config = dict(
    dataset='flat shapes of many kinds, plain or patterned, on busy backdrops',
    crop_scale_min=1,
    targets=['count'],
    norm='batchnorm',
    hidden_act='relu',
    kernel_size=3,
    shampoo_beta=0.99,
    epochs=6.4,
    lr_schedule='cosine',
)
Rows from block 10, named by matrix and row number. Each number is 128 + 24 x the weight over its row's rms, rounded and kept within 0 to 255. All counts start at 0. Numbers have three digits each. After the name is the row's rms in percent of the matrix's.
# short0: shortcut pointwise conv, stride 2 (model.blocks.10.short.0.weight, 480x272x1x1), inputs 91-181
short0.286 098:136105093106127154131149114102118148141106099088087107168146119134096089145115119087135092126139165137165148115072128135114178124075186110101168123144095121154085109121102108156098104121135145103131152129101072144135139127150094151096100137152129138131120131108102106085149
short0.287 105:118096136146144113105116128100109126104160154110137119108143100120115112112123165081144154126101120115154146127114145119100111105155158096132131076132111120100118138097175115152124099124111152151160147099165154115129159117122160124137058072122100071129131129177102138110151
short0.288 100:134176105131122151178136158146121161130134113115121107141116118141122164098132137137160128163143150105096153076094120178114124126088102115095100121163127109124125098162118149138112140122120127119147102134121116164124121135126124107097113081164131099119088123111097145155133
short0.289 107:114124105126125141135151120131158125131118148111149089089085136146151120127107165070085093106147155121140120088151102132159122162146105118115123191134159096162136072147145114129103084124133151144147114116141107118129141116136144118149156147116132106138128126128163083138133
short0.290 101:171117122103151130098144152126103121115105139121130148118124198165110144120140094161163123124134159132148104158119166120130120132125118103092156120102127120108164111125148160146132084116147108119137126121111113118164139131132085134111145131104124154100144171143166148096175
short0.291 084:152122126151145138130077132126111133131193137146145172135149103127113122127164132119139074112136146140081157096102087139162093139086111121162119146117106119098125123136100117131143164100115117141085081092159151114137133131122131110121107166122102128156102095133142157152137
short0.292 103:163133103171155151106135143094126081118071134105145136150130135162132137111167111131129143125114138073136142114109141140114124113129135132085103144156113139124097106157171123168106118099121139097101135123158142102104114119094084132105129170148118131140112107129172109105129
short0.293 103:129118164151104085136097164119142099095120112087127120094144186126116151142094159168125164144161140104134151168140120127116153115105164125123089150123145116115123149110124097116158107131110146123129120145108118140173136160089119140121107096112150086108128144091101122126148
short0.294 103:134155150133151076112113171093171112150120104130079118127121104144133117140138099126147127076125164109113148124116126134159125100127133143118062164139152110119117109172111136146109137159101115108115163111106093120145118127178122125122104098135156100099139135106137147084135
short0.295 096:175160126143165118120151123120143098121092133122164117132143158080134147123120141140137133143109109154158120145143141144132134118152117163111080140147169110125152154081170148144136114117146160103180120174097125128129116090170141193149146146153125109127134119144119156139122
short0.296 106:164115124174110151129106112108159090101138114113145128131165132104136139122083137168134145143092121131176124089155134171166154129143093117105125111105146128126112147133070113082133070125188119091116144143130119118151138155119145125143133123100117154099161077104150096126137
short0.297 109:153133091117152154112112114144128132146172132109149155102119117160170092139151187137131106131137121113148128088157127123112154143083139167136127132167125093120128102134129115151168095094096120108138130118113100066142142132108084115093111128118179114143107144124112113128137
short0.298 107:142105168101127110074099108124156124130145109123172157096083131122123131158133164149114148129123097141138088133137136153107141132111085169146151151110139126121106115123113165116141163124097125154140138130155112127098091127137114155116162120116125126084088134107137165178127
short0.299 104:139099142119118109131149133134141101082133137149129168125133108152188096111130141122081135109135168095161114170154095136124106123150128129149165132111081145144105178159170141131107087124141146145143087125118158151171118111148141118140115151139130104109157120082165140137141
short0.300 101:172127072142080124141126154167139135117113149134092117123106140123145143115100147115130140153129180141125126128129106087100109140155146127088120201104122138157120166157147109140092138157116131125103134140150094132095138104149135145151171115110155110088126105128116173187123
short0.301 101:120170133138122117126156133119122122116072122129151132135144132119145150088124168051141113117134155150082148117134160106138143109144135151110137103096167150062171096141106162151148112124139096117118107107117137137170073123100122117098145127115139102151157117127117145114141
short0.302 103:146152108092112138120161137137109143179151131149119108098092125148123146140090170164132089116127137104134125139113153106116162147082084111152084131100106138137172149160165176128151117143156131060097171140127155145151125146107154171138115138125158126122135137152135140133147
short0.303 110:116141086116130169083133136135100151146122115132119143172134154151167122110153161094141133135155115119070154137125133100145118143159148126151058163087142150150122109145157135159110112081130109163087116097128135115116116114155124128115123122119164086148140126115126110122128
short0.304 108:161114158129130197134140145122119128138138123165137143141107110136120105088104144155147181144119144116151120113117159114091105127130121090125128126120112110093115193107172123160132122080112128078108099091107136081131160138099130108157047111074139153147119121161120143117129
short0.305 109:101174126096127177123128134127115108085147121145154156114109103078134076140095138120108155127162120137179133079121106142126164092121130119131101155142122087134134157085141124102092131132114110094122133107118142078111130071158115122109129127121124149118129087122119150127124
short0.306 096:130128130132116142112153173147117110157131128159119161138104118155136102157095122110077123109151113107148149072143121184130127133085086133167122147124136146119095094123168089123134146117141127158133156106144130146109148125113145151157086116133135149087153108146136173120115
short0.307 098:167148116147174078124123125126099096118126171137148100142161140105096115167090136130154122121114117090131128136165162124120060139134095114126099122111114083075094130126094151135140167078142191091139113130163147139130098089151125140156098131160152118114087095129118120133160
short0.308 094:160116194102147108158130146142098137112145109111085119077145167134132142110162130147127142112112095126171174158126122164136116161112134090114099102138135157156110116088097103098125173121147088139101154156118144142081087150117120177133118139153102127120115139116119136120142
short0.309 098:121128137070122095121128137166133101113095113126182118185147161169146108119169128132126138125109152145117111066114127134156135116131126148133156064103102099147164159132135130151105159163117111129144142168132124159136134129139141118094148078112109131098100111139140108084118
short0.310 103:153149106115125145143131147132124081149161112114150138095126131157152108135161141157176133097149170083129154086150118089120155109118144147109148111113163160113137102141151100122126141137105106159107141135117100160176104156122199155137135127135155150144122124155130162141155
short0.311 099:114135144133134136158075106096101127118156128119158115114143106128151144097139129137179134152138100128109125144111149144109085147119168123128155119156132123135086153095148143152146158167119127139134160118149158136138138104180128135056132131118128146107130103075160143122097
short0.312 111:158096103130127107155143095120104138117131113139123103174134125107082149153103110167169127118162144138126168142118160114097133135136110147112152141094144102102112096118171141158180088114158118144109116139150136123132143130130100105139108158136140132136125073142170115088158
short0.313 098:161107122137099111123163108121101100110115087122155115119099123151113137101145118140062118117136151132118134119115106160065101157127149124106121105158125100145173144121129135112122150113133170116154099124111079129155145139137134146101123118131139097099105162136152163136147
short0.314 088:123109165189124168114133129110156116115112119096090103121102111153097173138137125144125116125098174095127145153116121130132118124098106114104107151154128161146119142128144089135047152121154120106158097143137106132136124127113143191144125137162089108139089129096119143152139
short0.315 109:121123136113128156111105126147137101129179172094129157114164131105110127143139146135127148146169117123086083125137127127130149140089162144129102125106157102141111094118120124159128141100130139134111142128153140146089109132126123139148122144136163151149138178131160149107138
short0.316 111:150132118117082124144131098161124134111116082082142127154125126183094100119134125073165123128116133127099038148104112152091147094122113160121139095191106125150133130140128126135142133133144139134125125140146131091150128105139124161153120141111104125102120116157137119081175
short0.317 099:131138155155152154147156109168073068131109103113137146130111126117155092151106174104123159105088080160122118146144155162133182098145184136124152161172144130127146152146147153095115128130119150136159096148108124160185160154088145127151116116098124109101160137132126113145133
short0.318 099:141142122139104138089103083132115163138140126156140139114174115172127138100140153114162140126121081110165129152102146155120125148215138104138102114130120105112120112111104168094121144101124127124127125146111079106125115098178113100114140184130141116120083141101181153127148
short0.319 088:126105131090103158115096135125160127140102157119102136082124102151107131131130142103161127182155164104127108140140136132125119122112155166137120134137090120089101076114134128138088094143134197152105131108126156071091123163086141140130104138100131146105169150120180085082146
short0.320 099:113133149156119132135099153116184110112135121107120114177112138083129134138126126152081133124132147164149152130152119112140124134119103136111148147071178158088136139139129123132145135111146124108143107124161134156112153114084109122130119114132136101109103100131075106132137
short0.321 097:130143152131092108181146126159109144120119073147105140124141053134084136130141126192138135134095145137091120123108198125136163141135151131123090135133174099116141116158120133145135182138138102121144144155112155141131110120098122079078086130087166137120147115193103099108126
short0.322 107:148137112170126112108152147119113140128126117124123148148096149130162121131092137126156150120155122128107136128132153106124124100148120135126139122103109111106147171109132175153111139126134101131107128137152162081135147126143140075120142134114180106168161094097147146135135
short0.323 102:147142139102139133127119151159114157129126114128166140153141181169151127125097149110119073132124148119118125102114120127111160159129128084114142134113095156160064153129152106135093150077100143112132146123129133090112119110143161155132146159135114091122169125139092123146086
short0.324 101:135095143171146146154137136141123101103106141107144078154133164145124169128182142121136126145117149168133132124156073130167135148112121106141141134083099136132095122129137116080125147107150112123089034100166102149121155115129083143139149129091145131108116129165173186159079
short0.325 098:128112170132135137137111152085105123152130119124117125133135150106104134152092122113145092147115150121119134119127100079160116167156135160171103113118128135159147141145128129085070158128141137119161162127127119131121156120146119135130141153116128111104118148167132130079082
short0.326 109:099159114124089103097075133147126140142153110141123111083132141087110111144111164113123119121139146060108119082099129128117157149097112165166127143129176125155147148132137119144207108085121124104109167125132144085142150131118139118126154092138121084149151102168117126131100
short0.327 095:139109122200133117146122099130177085179140109173133089135108137107102124180122089176131110140131118145118138169127122153139111147115116102129108120099126132170153128119179121094152114122102172137153104128095101119140133141155091116107139089111138113084107137138099137133108
short0.328 102:108153161103135092117129140135157109091092142100079143120133086090107127146116089139134138170135087133166130158121122120128107142134099130140185139173141112096114094145142100102141094154110109110129149116119122178126121128141116161095163112090117158147132118130109153110102
short0.329 102:115123133109163108115162155111116076136137142139134164142139105136149137110152120200126134106149101144145119145089170111145095119104102140145115136090094148112142134130132146126115118162135136160148143122136127101121074126112119120150101141097146104180116119128102127115077
short0.330 098:120131170149141177086123116090136119110110135132096087135159131084158092165141161128134101165110127110127138162125102084115107122123134149157081175134159087139146129107119109160108160089088086181161132124123150153127119093161139119096133131119156116121163092106103124095154
short0.331 096:150081126107110173133142101102102130164105124127098064119095123124061114111128120145153118133082114119117117142148129106118154140117144161181149137065121156127093143186119124167101118125146166158149095131125099148160098103171106159101130102103146112103128155101126162116135
short0.332 093:112093158106141108110138108093142129146195141134131143125104123128115061092096151132101119130124129146145117093126155115126145167085177117156101135180137097119148077158136120166141165113086137114130117155159124145071124147131118141103149153153139145090091124157138082155161
short0.333 108:111125094134123106128108110143105156154134131139080134093090104165097142116141126141141065126135189092159101109086102160128107099127115110146122144180101112083078153107121159142142090115128109167149136106111139164157121180144115180118117132117086131123122135116182120136154
short0.334 107:123131113127101118128111087093133127130120159127133125134117176110140132127166130145111169130162132183151104145114165098106122158146144110175146154145141140141136150164152083131147140100120169164172131110137153124101096129156115162128182118149159147133119113083115141091097
short0.335 095:111110101095142124196124089150143148153130144118174100101090152137102102163171120088127145094186150123103134083146129132101111137161098142123174141121109167129126128109112103125133127114119132155164118099105166149140148176139125131152123172168121166077071143122095139153147
short0.336 106:155112137155148090157134111136207127121083131091136120126161120124105149145118146097152157139115089171128152136120129102162144162144121105108179119115127110126103095104133137116129127123115104104108089125129161147116112110089146077139104120116076107129127134119127089135122
short0.337 096:124108101092136134109125125098096105153192155159119088123126187108136135107108175107134126139142087122110121135103145096113171093155157128129082113155106112138128133118115160127119152131113136150125124099122172152110108104120151143167117110099112156119151083182135135084132
short0.338 105:110196137136113101130098132135126149120126133124149069110142125110106129150111148078126116089130178120098112118123104094139090147129083115141128135135104114136136138176135153100168116107139137139128089101141126163164117171058145173138158154138149148161118103109085115141110
short0.339 090:176087169117128082118161131165135089086120151105110136111138115113161111068107121120119116136135144100091134120111118111081171075101133118146123099136098171133116133142120140099123147159155140114150095096154090132142124150106122123150136139138122104136147117163124131113157
short0.340 100:120100126150141098117128089169111116150099107161134106133142166159102123124140148144128092159146132129101165152112113091093124137111142090134120143147121078120123135143150112138122126075175151107117135122125127146126147122128130105174151153128161120127097125097158115074118
short0.341 105:150164107106183103109132134086155169119103137156122120116135139132160155136151121144092141142133125136104132128109135162142082136141164118130064097143105156111125120138087157107185106171110140149128082119132123141141140145110154157137138158111132163117158151163146126140101
short0.342 097:147126121185147159112136145152107114161121131179159105119116119087115116124124135096080129131133137133144126105136177105132125167118134132121113129111097142119122127130125135148164132152134136142142116157104132097113169134091107066107129136104181108128159101140148128146128
short0.343 100:111103128099112113102131141117128097103139131127138116074158156117159172183154137181155092110133157121128117065105096077124134142123188140131112126155118109134180127163094112135129116148121110118144157131113113148090091154116135147120112150161108114145081110118138107105102
short0.344 100:083099114119128150136119148165098126124103131143111094095114162113132107110153135127106154151148151121137089144127134134109145112094099154139157112139173095137147084104112131128099074112141139154153140115161165163107133130146126144113113105148111101117163105113119172133163
short0.345 101:100125110155094138116152161186137133125125112132095145077131149120127107142155113132093129108136100165142113157101160146130135109090123105120113093118129118131134118163151112143157103116139145152151152125144124145168167124120158149122111116115166128179118093067127144106139
short0.346 109:117145147141132133143144125174116117112123135133116136121103155149154118144157124152131092076166080106149151154088101090172151127140145099115131120115161135130102132154118130102082105078159140123097141115147126149140114125116104105129094135148125126141172107160130149137147
short0.347 099:126175125152107116105113110101126142091084121115106123131183148160111148112129096092117088129131120146097133089142138171126149150154124124144088116130140141145121145143133092109147099147186087143098094142124143094120107155159129159133158140096121148111119134099121133131144
short0.348 100:139154118150106111146134138123141119077119141154165124127128111127116118107104178093110128129080149142096082114145135122094135090142136151089048122137163130131121152122115126156154127178149161117100146137164136154125129121133121162067059190082149131127147090126120086126103
short0.349 087:146155107136071084088151123111121122129142085108093067113134115124130136095122095121123144125068127149128145120153146128114155129112108115129146131150155115146136132132106112095113144108158090157141132160110110126118123150119135071092150125143158177103126120093148128073145
short0.350 101:124152156104105102131195121167123141133149098098115114154100168133127111186126153154124117140134146117107146140148124140128113176167123101128104088091108121153143162114152122135100111112110148137160133138159155129079141118105084142127071167166127156140205126122093139165148
short0.351 101:117100097122129111104127152152146125109130144119128167130087098106118128136086130132121104147152121137129120099121185096152088152099110142144140108076149157164146139067141136148168136171117143170155149148098129135127109160111173138152180128156121151141078117146144113147104
short0.352 093:150147117110167133146128146101154124137134155138108126113089115096128103182124162099142136124121168133119070135136151120098121142119117106133166129177112119087146129113152135088170146153112129159119129140141128112104116101167160119160132161133109125124162141161146155137126
short0.353 100:118154102087157084165104143109154134091136129162112154089104151122086125082144167114168111165088115113147130145115130170142118122145149078130133103119055141155107120139107173133155091141133162147128125124127131138135166072130149140131140135148132105119146136137160109108127
short0.354 103:134139086135182140133140155074137168079110146181111089157135108139126122087142109109120149205114081156132100124155127146198110164123138139128175124131131152072099109147130142125122116101129133118134141128166138079142120148129136153133113149149155110097153083142115131140119
short0.355 080:132148125097135176139168125127095129103119144105126152189116120124132129134139126110127115131107124151116118125107149095141144113115115111101107083136124151172172166124108174131173144122140112091123161132102115049108134127109086122087132108105111077131167122116122122085109
short0.356 106:115110113104143095177106162141158143134159140118151162162127126126107097125195115133113143163138141140145098111121146138107136133157158087105116100114143167102108132113139106125146142137110134167121113152126119102131124138102147130150100103128122124098104131157144138109107
short0.357 111:114129143097115097141123145128137118155138103110123103136143139151112132142154103132126081134149148104139136135074145155109169149129151119126131107125100137138125103131159121113095120117159128130126126128141149121106110175118111148130128175125142104126169107143144129100141
short0.358 111:141174121151146134163127093073128116123168116151182129076088139163146109102115153127123150108157109139129159181117150124127131119130112077153112104104115105132142093121130096151106148162164132116149134159133130139163123120130129085098133122129116128117109107097126098141162
short0.359 101:148127131160121104136143117122118137088115109138134096118117175105161112166158132095107103101104088129140123114144130083106115165158146150107113133140119122116097106148165148172146121146129132098137159112147122119154123139102115124133147128176156139116142173126152123119109
short0.360 105:132165150146112112107108108149101123126137138103146144118089169120113171090119129154161159109124145096121118102154139140108157168097192187149140103127122119157109127144110144132114112121143125158104141098163136149103162114126114098148118108152083130161164109119140207114160
short0.361 089:155117122148129078102124124108109128183154130116120094156146139129112151113114098150114122115145154152120182133116105192148132152111102149141115106120108133113144133205120104089129129113123087129170155160129103094132150139144098119114147131092136117172133073112119146147101
short0.362 103:139179135125110110131145121105119096138111133122141120135184120165161160140167115125142133177179089110144144148114112137142095173130117078164159144113142121196097205139105147125143152106182143129152116116123156154145093105087144145159118130153122124124123156108142112148152
short0.363 093:078136115145139156158111143115133099138127132093123167125072105131099104117122108119102212132120133119123141094103141109130077123134137133168142134112127141136123127107121116116093154109075115107135098120115074168127112169117122129104136156167109147105155128087115106090127
short0.364 099:112117136126134127121124104150125113124192094141128132165114139155124158100158138110103105121140120117141119082116104117155124104157174106166172137119168160114153140168123122144095136112119112126103114131134130115151146100089097121153092138122097139130124143124146163113112
short0.365 099:160165125138103089141139155136097109116109124153145132096146109166130122174154123118155129137092175113121139108137142104092174097177134151120084101106099186168124124094129154132164125137114096122103143128126163132098167108096161128106094119122162129145159095115107145083113
short0.366 102:188140099123133115102116134116141094114099097156135128135147129141129117120125138116169146093180120132138103124106119162113181182076157176121148141116143078073131099162108127136137135104128100122108156137117122144144119126134100131109129128146126124160140081125098129146140
short0.367 102:176099114115122124137146146137107160142122130102160158142135111176083114103094132117124164111098159106112115083184102123109166144118089102142120091158174153109081133115124165099165139096132159096093138151134153166116117084160151110121135099127200150119150161124126132102154
short0.368 100:143159124147073170179131102157148107101130123176135120160136104170129131138199129116164105119131129152126120128110150110168136183096096086127112125125120122078156115142109105110158129096138086126135152126147107140127114142172125107119109138113129141134133111119120172090138
short0.369 097:129142107132085098141115112137129082101116114167111148121150135075146115127104173113119120146091182127133134077105143109127130112113092116150155108108133183113145137122108119142080152147140126160155101120133087147167088159105105115132111094124125119126138108131090170137112
short0.370 103:153126112101146100172138111120091142153124129117108152077152111142088126109147173136127133136132136121147176129135118148144103068093145145104114128134112101140130143100126125117116125128104126144150128123128144109117129132076150124097128153131134150099131132153149128131168
short0.371 092:094145139155149134099115119121105153165128163109149078116135119131160180125118123110117106114108134098142113115134157124114094173111077179142107128181130126141175093120116080099128127137138132136164103147121185104131134114112110104189128125101119133095131145170119121127102
short0.372 112:176129163150126100109122115148131150090104140133126174103107120158114147124123110136126167134137122147106114162168132149122139143113137138144141109152076138145106147123130121146148127161107159124127146120130133148127134127093144131126135114152124118114113159150101148183131
short0.373 099:148140115103120117113154145079150097151111115155143166120088134116159146103147122106139128175080095136156129141142125115129127098119125104143109128123135131164147158126083082132146173145170171125134089122091109141150102104107134137115094158150099123103123130165134127134146
short0.374 101:132092163110136159171131106106139121108149107139145129127166113105111160126147088136101124121118164092098132094152126135118115118151161131136117100163141152105118140087101128098090139178114164120128122094092116069130149099133121168113145149100133164160163098109087171078133
short0.375 107:114118103169116132120131125120123074143190140139144155077126157143139130139129127099141169128124108140147119112130128135156123152111146130111094139088129112095120123150125148129118108161157099071123154156136099096134128161108110107142151108106122121154115072134149124163106
short0.376 109:151140130126183128121119092092144157110113128130131124108161113098169128135149153117141116178141113126102166182065157157112118151120096109155105089126124122124123118152104078107127185104123136134135167128123074166087122152111111141125094132141096105153099088131169121099134
short0.377 094:133129106136119098135155116150128152154114124184147143141192152116129125135127135147096108142149150121093087150145147181085138112112105159127111119096108127098108154132153115162129117121174119153155085159125116094134108108123091117139142128141110142131095161121128150110120
short0.378 112:131110168071136133151089131166148130151122097120122125139152157139166108113166149126147098159154127145165144161134157153126111112123153124141111123149125137154135100120138094147114123162080136137107163144095136065132149123132130083151127115103123122131132090132090115150112
short0.379 098:135154093167074129142112156131131128126097129195120152135120113115133146185105153112157129100115148165102121101139177107150096105109166169165094113093112149129113142122161117158134113173141131147150130129156138101097105136111146151168152107140124123139116144129112110060087
short0.380 098:128154126157140139120154196102129198182102159106146141119117106097160127107118067167088137099096145119123136130136123118093143160095169098127151121101167122130140111126149055157128084157132131094143085164105150113109126141158107167156110137130132138121110130135160141138138
short0.381 096:110105160156089123141165111134111136107158114156073124117131116118147095098136128145140145161149127134184157123123130137122153147130148118152143143196159154082129093116133130150172139152081113137116151100125131156157086172169149095099154151144119153124115119087176126138143
short0.382 098:116121139150141168148182106115142144157135124126102081056133175090138135143101113108102160169131122165148107169101102157124099138115134100102119130081110139093117146163057155149124153149109091134143118117154171165127124102095121122116176138111118168108142149131135133142174
short0.383 103:100114132084096135095178149159157117144118103095112080139145114127066182158150135134151109111129167169143164138129094105115109103093167142124107169098136163145111102125145136142126193143108140128082069106143142102131114105120173143126115141169102160131091126136078151104135
short0.384 096:134122185144106130133089153121113157140136105139156126137150147109131116118114128101132194131159093151083149158153153127145127126174143102146157144161157140080091151144122154113146161068137159100128121130100111139127131143161105105114111112119128131141112118126147129128139
short0.385 088:128072117117119139132117117132125111156160152123077113127166105154179146139142146105148124147144118131078127177120098138181114148140130093126125129105151128108135136109120165112093161131123092122143128123115098128109117118117119132137124129120128141132127102113140137182144
short0.386 101:146122087141152138127124068099153158141157132112141152172085135066115146111094093136146116097139171104099115130110140119155133119136087124157124126086113156129159121125133151077121161175142103118154131138144106117161149144151178126112140095076094128144119115107093115140119
short0.387 094:139117143138124140103136142156138159147161130141093107147149092116150106156135139118149136095108124080140097116145143141118090131111103140109136111071109117141102101126145080172096115159084096135145109169129126148111098133155151109140149143106110107120135086140094158136115
short0.388 110:107136155097109084127139110123089096124159162135127139092140124127139098119134126133121114123104144146141142145108125108150112122082125054145153143107127110130104133100116125158135091120128167111167106158121131147154133148111109105096132135133096119128107078104121070094148
short0.389 097:112130115140127121070153091128130091165137127127103167134115135142103153079111167155123134146142143122109106144149121093101118107114109138117111137130151124131121119119135126135130131095145100135144118131109116170152127110091171085162156091110125123136118130109113114140113
short0.390 097:128126118104191146114104130141100134143143153111135154118110089142108131072134119120116131107161152138155143146133135112109105130124115147159114089148138146112120094112125132138123125198087118104133102104161130143162145140129120135171149172135119176097067121110136149131134
short0.391 099:127124162105146111111115170097109149156117143083146099126142106142109147117109117100112092143125117161106144147150124091120114137152173118113098170119148184131171133139154135079092120153113154135146123153123147147141106180102153112159160152155146137132135147133109179103155
short0.392 104:131113123164158142096127128179127159150093156117122142147066156136118091182142148138126168136193110156103096131112164124123145115125120141116076131110094122123154106097155155135143113118177109120104153159153086109142157146135152129110107119143128127198122102104166147119119
short0.393 107:144119135160164142145158123167172051135127154111144194132129099129136138140153140156138145073145126135144150135131113117140147155149100157138107096069088126119167176135134098137129120117154129138138136111117125175160121120109147139121122124129109156154135094155155114131152
short0.394 094:158076078131120147142127158137144135138115115093126201116104132109130146098115165084154117094122130106126098144131124131133127129116150152120148114118144139124114105115116078149159150171137112148114102138162134127118178136107118132116161116108143064130098158155135116150141
short0.395 098:175069189139144130134133115112116132094084086132139140124140124170128115134109096114149126173125132145123146102129123124155104144150143136118154164108123144132138142079114108141124130111129127150117126143101092099165165111127122106104133152133130134119123149147126160173092
short0.396 101:179109134140112162086111152106112141118096099096140152132134143146098098136115119150148123116103121130104111173147113092127106112129109131116111131128158149111098109147157134116125170127132114057140167134169057156133122111156167144131125145141136120119139149113079131155088
short0.397 086:118090110094092161103133108130135133118104113079168130120142133104133096138121125175109180098165124104165142150131116139160101097128118147138140131148138153109128134107142113140130126162093141103145160112105175116146148121090080094151153132168099119106106128146143095151159
short0.398 107:116161135063115181122150108093143141145108142094162158149122130104141173100120127114144136145118079160111085147101125160107132134117135120143159160143108142121124135137140142108153130089080123100091089108145112182172157129126144140103186150125163168127144144122136111096125
short0.399 101:128162136116154110108108136166144137136116115114135120177117174108089143101155145119124129126119149166138119108111125138137107113125130144137104193148164137125150156123119159126138139123123138104139129124111109122112106126134092143100140098144157134130190165139096153150132
short0.400 103:166067096135103135103132145131107135107164138129113119128171137131137134178111135101145144123149138143154148166097104100136147124087171114120126114123158111124166103118118099139154104129175154136153168129152101140113125102120101176154090167118145119127150122159137103104129
short0.401 102:139112145125133153187122124144104138086072125112157105137137122186134118116111120174065122122127125160145140104155080134131145125079127134116143139110125137112117139133100149122096149141154179113128144088076097132169130096117098162116173125154117122125171130136098110184088
short0.402 115:100134148164174146133145107167126139081099074149151111135098099108082118086140103111140139144143105145114153122138136122121154134148152151160141134154109113118122123080158118095099112123149150117135128153114162085128155163115103145113113130152115125150135122111098110127118
short0.403 105:126100129098079149126134139147090113133124162167147136109152136127086116146158168123110122107124109167097161102133135148150161144138061136149172098133087103143098121124143078105142123090123116150140092102110100152057125133102115121103102132083156158150085109117131140079187
short0.404 102:128153136135140103104150130117115148086118149122076095129139137168104113110125118112117131101093160126102091134148104112109107134177129122140139122124121143122140164111149151131121155121141064149114203110105153085130116105136134126100137121120195163159135119128115112145114
short0.405 107:184098097118102098104140121156130118124157129091070132156136104148117136130117159132120119140158147151113096125105129155106111120107125113162148145171129091094107115142173141152147066133130179148153101144134163100075139085156096121089101096121135099165107130141124121126126
short0.406 099:102115134083109074178169118090118088093147152100076169079112081162126126130137099124152098135155106113140109109136119121102144101164124131159139129114125097152152141142167104091142102121108148128123134104131157143115108111125125143187120134131130151160141144115147116115123
short0.407 091:112128120152088170123126119160113130087099150123137118126177112139144136155160174155065102104148129116169126114117135177121153135112105107114153176136112117136148147120101135154147147149119151109149072143082150150132111090146112112138165153134126140125136106121127107110149
short0.408 110:074109149122146089145113163112119120139121121083145106111145131132125165151125142139156131105116137142130137114098149118114108160127126090113110108136132096122134196128097145094143136143147168116169094173135083173106128097171120112114149157139117119129157146138147110069113
short0.409 103:109128097111120127146149140130138149152132131080117108135145124124121152127130103139108096155124135121144108172103112149147136126150156112138144083095142132172087111159098120066122122155121138133119077129184143150151135106129134124147093138120191139123090155104104113119096
short0.410 097:134115128131105139133115118176106102141149127122132109139116149129099095132122106104115122108168174180137117123117127133146138085124142124096153109131132146135140127150122110132175083088152120138156092106101087115125095109135065127097118100159100135163122164186149149115092
short0.411 085:113132128159104134132123152127138120122136146118101150119134134084090080132129116148145119097149160114145138116123171124100123132118172130124134135140139086126129160114148125148158110164170137159119125097116109133119141143118144150177130109169119106116158165092165115072083
short0.412 110:182140110130135104153136119125135105077097156132128097110160116149101156128157095157142135107156142119116144183130169109131097145098134134121156128159125163153117149111116115101149146125159137073147117142117099148155132111091170143106139110166125080108129157135128136132100
short0.413 092:078159132134145105131137155068148131111094163150136139122148077141126131132118142096114076124112116113180145084122147099084103160127162115123094065151135171110078116107116115117192147137134107100124146109137150163142144107141142161114106142122110120104138130077123102093138
short0.414 095:095107140128123113100122132111147136130095098161120138110119101143113113114083106058147141146142147132115122194147143129100102125132106111132082095127123093090138107153148136116126130093102094096080121144124104120119138099158155118130148148141121134147115153154080188098117
short0.415 109:140117073101137120093168123113117123131110118112120169150128182113120155138114125107124099118141096172119185126137116120080090139172114109053168153091106108140114128128097128105117121101130136159094151107149151137095148172086094099141135082147130134130106119172126132149146
short0.416 101:115107107157116115136154091146134128145099122101147103074170157098138116175105154131164140145111116153092149105157152156137141130097144133123117133161122117140135101090121170150103121123093136104099133097147133061129141112063138126161132165135122178116157115120137117095069
short0.417 098:108107108107113081138092124129073145143105075155108143156124100120116095143070125086159127114146159130136149133126120201102145135126140169130087140103099125108127172117135108118105112073160131110117099144155132118137138120136148131133125128165101115102091123124113114118101
short0.418 106:174119164123136150127138098141144160124106109120138142123115096131132092129152071121132139115123165149156149105107112126141114135158150102077134187163123132115124106084144125119113161132123116079128095110136133154113128139145127087112105173107142133090107167144162116126086
short0.419 097:107129105129131142088134170103115175146105100111163142111085111113132173094109155153134164136151086097139127133134132137115128128129157104109115093125174076168155097124050115127134127107120127166140136091134130127100091131124128135102083112131072134136157140106124107164156
short0.420 102:122137135148119138106110143142136214085122162121148107117115076168143163119080138126141120119133123125159135105123109073134155128134148137132128120121143113112107134173144120131130148137173112114148112096129113112113126141145126135139089164153075108080143145129085148088127
short0.421 099:125130123134147124130097150130129150163085082158181121149120117151140149116112120129098076144142057142113126118098152144180075121116114103115128122167091118140156108150161127121111137093103110133134178105128105148108151160139139129128074156094126139114136158136149125130137
short0.422 105:098071123068174111163140102163131126130101131118109169117081114162114111110124138133154099146125137138108081146138128145118088181141141116132126094101127126147139099110129147093171131107121103171148092131110156110128137100115125176142127121128111107102149138134117056110150
short0.423 081:121106140079128146166150089164115084119139162145103114150130098130154124122082127156149161189131118118134133118163115111142131106109076118141137166147132107112108143118094120121143137128147140141106128128153153071139162174134117127100108113147126172134142143089127081095116
short0.424 101:126177067115126128127078057158144110145115125125099186130154144120123149146143134124098161113142062138082128134123161108144155162125158128139108127169133125107112141133140119111139107127140097137169155142144151133109194134129089114103112116126130111117127149104154128125123
short0.425 108:147147110121045157160161089118106089124134141120117124145093125135124148098069121137104147145094117128168101156144128182143172129149094133091097107156122082177169144150125174153145138135137075141163125116145156122117157100143155111131146204145122140162164130142150092105158
short0.426 095:135136059083147124127113094153117137120135107132136138129140136081120058161148151109129140118173135072149109191159147139078177142110182119097117117136112100106131149117141162144093091129116147121110130096113151145089091128151111117102116120147133118114155138116137119110122
short0.427 099:108118113142172128142135125126145134105111194137126109130135137132141140111149164093148128127129099158116148108130143115133139182100113147147138157111144140141153132141189158131093073138121131119115202118110092089150092129125125133116120145127129113102124106140146149108115
short0.428 099:082124190118166112140124107108131106149149145138127114141157073167146117167136118155152126139172144156111123095170129155108111107158115161084173106135098111118161118096108129095100144128135144138114182117130108075141179136114157138113138136144122158119102140122114146161091